From a checkpoint of a small image VAE: encoder moe soft, decoder norm layernorm.
Rows from block 1 of the decoder of a small image VAE, named by matrix and row number. Rows with one number belong to one channel. Each number is 128 + 32 x the weight over its row's rms, rounded and kept within 0 to 255. All counts start at 0. Numbers have three digits each.
After each channel's rows are labels from the 100 images, of 14848, where the channel reaches its highest value: "top examples" is what is common among them. Only what is clearly more common there than usual is listed. The data: abstract colour fields from 500 small random pattern networks.
# convs0: first 3x3 conv (decoder.mid.1.convs.0.weight, 64x64x3x3, each kernel summed), inputs 0-63
# convs1: second 3x3 conv (decoder.mid.1.convs.1.weight, 64x64x3x3, transposed, each kernel summed), outputs 0-63

convs0.54:125088175122168161185104133180111122166127198111124115092144101174110144098124124160133119091096169121105145092083113055198118175149142126072149094137090115139075127137090121180106172147124131
convs1.54:126155139149070124143122065126041130133139179083098146110127135128130088167148094160114115095108114142115089076113142140123128161123128116114126192046148184124124186158101173079122152174138166
top examples: smooth; mostly green

convs0.17:136094072120107112122099126137162115114146106209160145152124098098120113152091092150150076191159129171128166135099107090130033093155104119125158152157098196112155148072137140172119124101140086
convs1.17:167085094135167184101114173124138140119111097174191133144131128081225148138051085126141092133107108167134106116183096132129121126171095113151145105137141098103115066181097114148109114091119127
top examples: fine detail

convs0.13:131102138106138197087060120157133122100152082228162201146103112151116136146076098150114135165153123085162205079126160107170133108115141118138129091125104160140125170118110099134119106100137151
convs1.13:124091120103137171149102135105119131129129132139115168177166164089073136097162092112081154078159119088077173145157163058123095155088085134136175082124165100104164171163171171130159094107132166
top examples: mostly red

convs0.22:158120138135149120181097133153196140222131147085121155140149099154151131130078108120143151158158100201110181132128125097148142094130135122169171034142122163148177155110122154112068122139151124
convs1.22:171190054172122171091102106149146119114141092188121126132104135116115116139138183140127147163152083064149168160114061112095163084158113140134102085095139158092113149162147095155170092096159145
top examples: bright

convs0.26:177136069131125086087115168141114144082124104123167091167114123178133101147073147111103089118101099102125126105133159098149222099130127142084124135116040094154153149199148096106141126140171125
convs1.26:088106156147137085178149111105150114166161118113135110073133168148143121128064124098156155080143109138100061077177158130128157113121108189124095156175197171124125148130131100118181118071100176
top examples: mostly blue

convs0.29:105095118141146181175159109144161104177122112169108131121155188139140149174154144174126101099109146185167155161173145063160110166122182118149109053139098184115132152089085157158140134097116161
convs1.29:061120132190131128163111164160177107091131104094140159121104090087147107126119135117106154072114188138163094097122090133156153157104096134127132162094192080115192179132122110139136044100104133
top examples: fine detail

convs0.31:138090133080151095148140141145132125132108097215097177128133099165149174124129120089109133123129141107110156164148147096171082189100116104151185087202172117084178135170149163102110129162169163
convs1.31:168171204112144140148093171129156061130076102112116143118169116068103083133094152158098100189151143128150172173143137129130126154108178125098098112132113204140108175128101145145070084130122139
top examples: mostly green; dark; smooth

convs0.36:155135096139133097160123215128086126138094142197152093151093093131134134160098075162129102153113117103180137210114129059153125144130129122134150093096056123131190129115144176108162145110139098
convs1.36:214127137144142128132082122170083109148053105153133168142192167101147135163118110127127105125133105123083132187085133162124062106087087165085092084135148121141148160124128091160133084170159113
top examples: fine detail

convs0.59:131140140108144159161095113105112140132123078159194128129132096191137124100132110133148130133073109115120136145122127137147077120130092121099155043154116134097094168111083035195099139140161050
convs1.59:126049087140137141188157113160093122146123142097132085142111153092197141151119121118134107072143099163096134128193142089092104114105212138129110096070107139175126152108081131185164123126112154
top examples: smooth; dark

convs0.10:116096147137156098110098131111187121108122149143137161110137094213103140128069169116076158154107081156080125184128173165187117139123152134152119182154150100190132112117120108141112122187159190
convs1.10:136110151077135105039134116121128182138100177115104179126172146078156163135110156098129113118140180155144181104147113100171079146129083140141142144157118161084147131148209131151056123157159126
top examples: smooth

convs0.16:117094120127105109123137140099044136185111170141087120113166109130067075069137122164151097126100146122129105054099134116134060127144102138137144123161109152067102149090107096139058158145154081
convs1.16:102119123071188087166106140084120155108120162117098053073096147132154125110127166110109154123126142141136147144088132101092145157116110138082157101171101063204157047146174163104104127134127141
top examples: dark; mostly blue

convs0.58:098139142158125124157103124132087148170139171036093137100160119170143131102161122145125101118131169138165121119138122129144000144109161142113121093139147139127138135114114093154092124196158115
convs1.58:132119148222169137142101156093119043157153090086094133158162091059131115079143114130072081149184127167117083151123125107122145159101118127108100096150127116086116123122111147160107136188155145
top examples: mostly red

convs0.0:169124154122103152089135147131110094129128146079080098118141106098150143085164154128122119103087156145147105171128126131148189069162085153125095099095137130144056080145133090158211129102040137
convs1.0:119127113150177162136117121158186124109138151144091133126093145052120164180107151151066161093174165151190125201120099141050104214120128153111138155158169136144127150136130142149146136117112135
top examples: fine detail

convs0.8:124126117128149138131115136145090137128105145081163101155095162135090133127072051131156085169129104129164084158152115129141134219134140098110160078112163116147185149184106153033129122139173123
convs1.8:091135132090158163046147155149115138094149171110143151114140058122132153110125129146064148135130184102117135115163100155116134127125137151138130143099174158190098190204114145200088130170107156
top examples: fine detail

convs0.19:102129131149130121164190162120128122116092143099202063123093156092093172184152101127195135127126118170151044106073090115082115100141122154085139202120115130111136096112112130137127155129117095
convs1.19:098160166152101079178138112178115065147117141154202096137116082113106150125124162139158160097146145152173075112114112097105122104148164078067180119161128165116137124096066074111098158150096123
top examples: fine detail

convs0.60:117235148129102172179135118098166135163114174096073092126117112103126140141168096127171100112207161211110108123112087104134095113132127140137130133068144134106119095160130153094085120104130125
convs1.60:141110177117120071170112164159089120168164133140097155119139152105150143133146181074064150077194150117099189117145186094155124110181116107119071086150100125128149121111144106116140095169176097
top examples: fine detail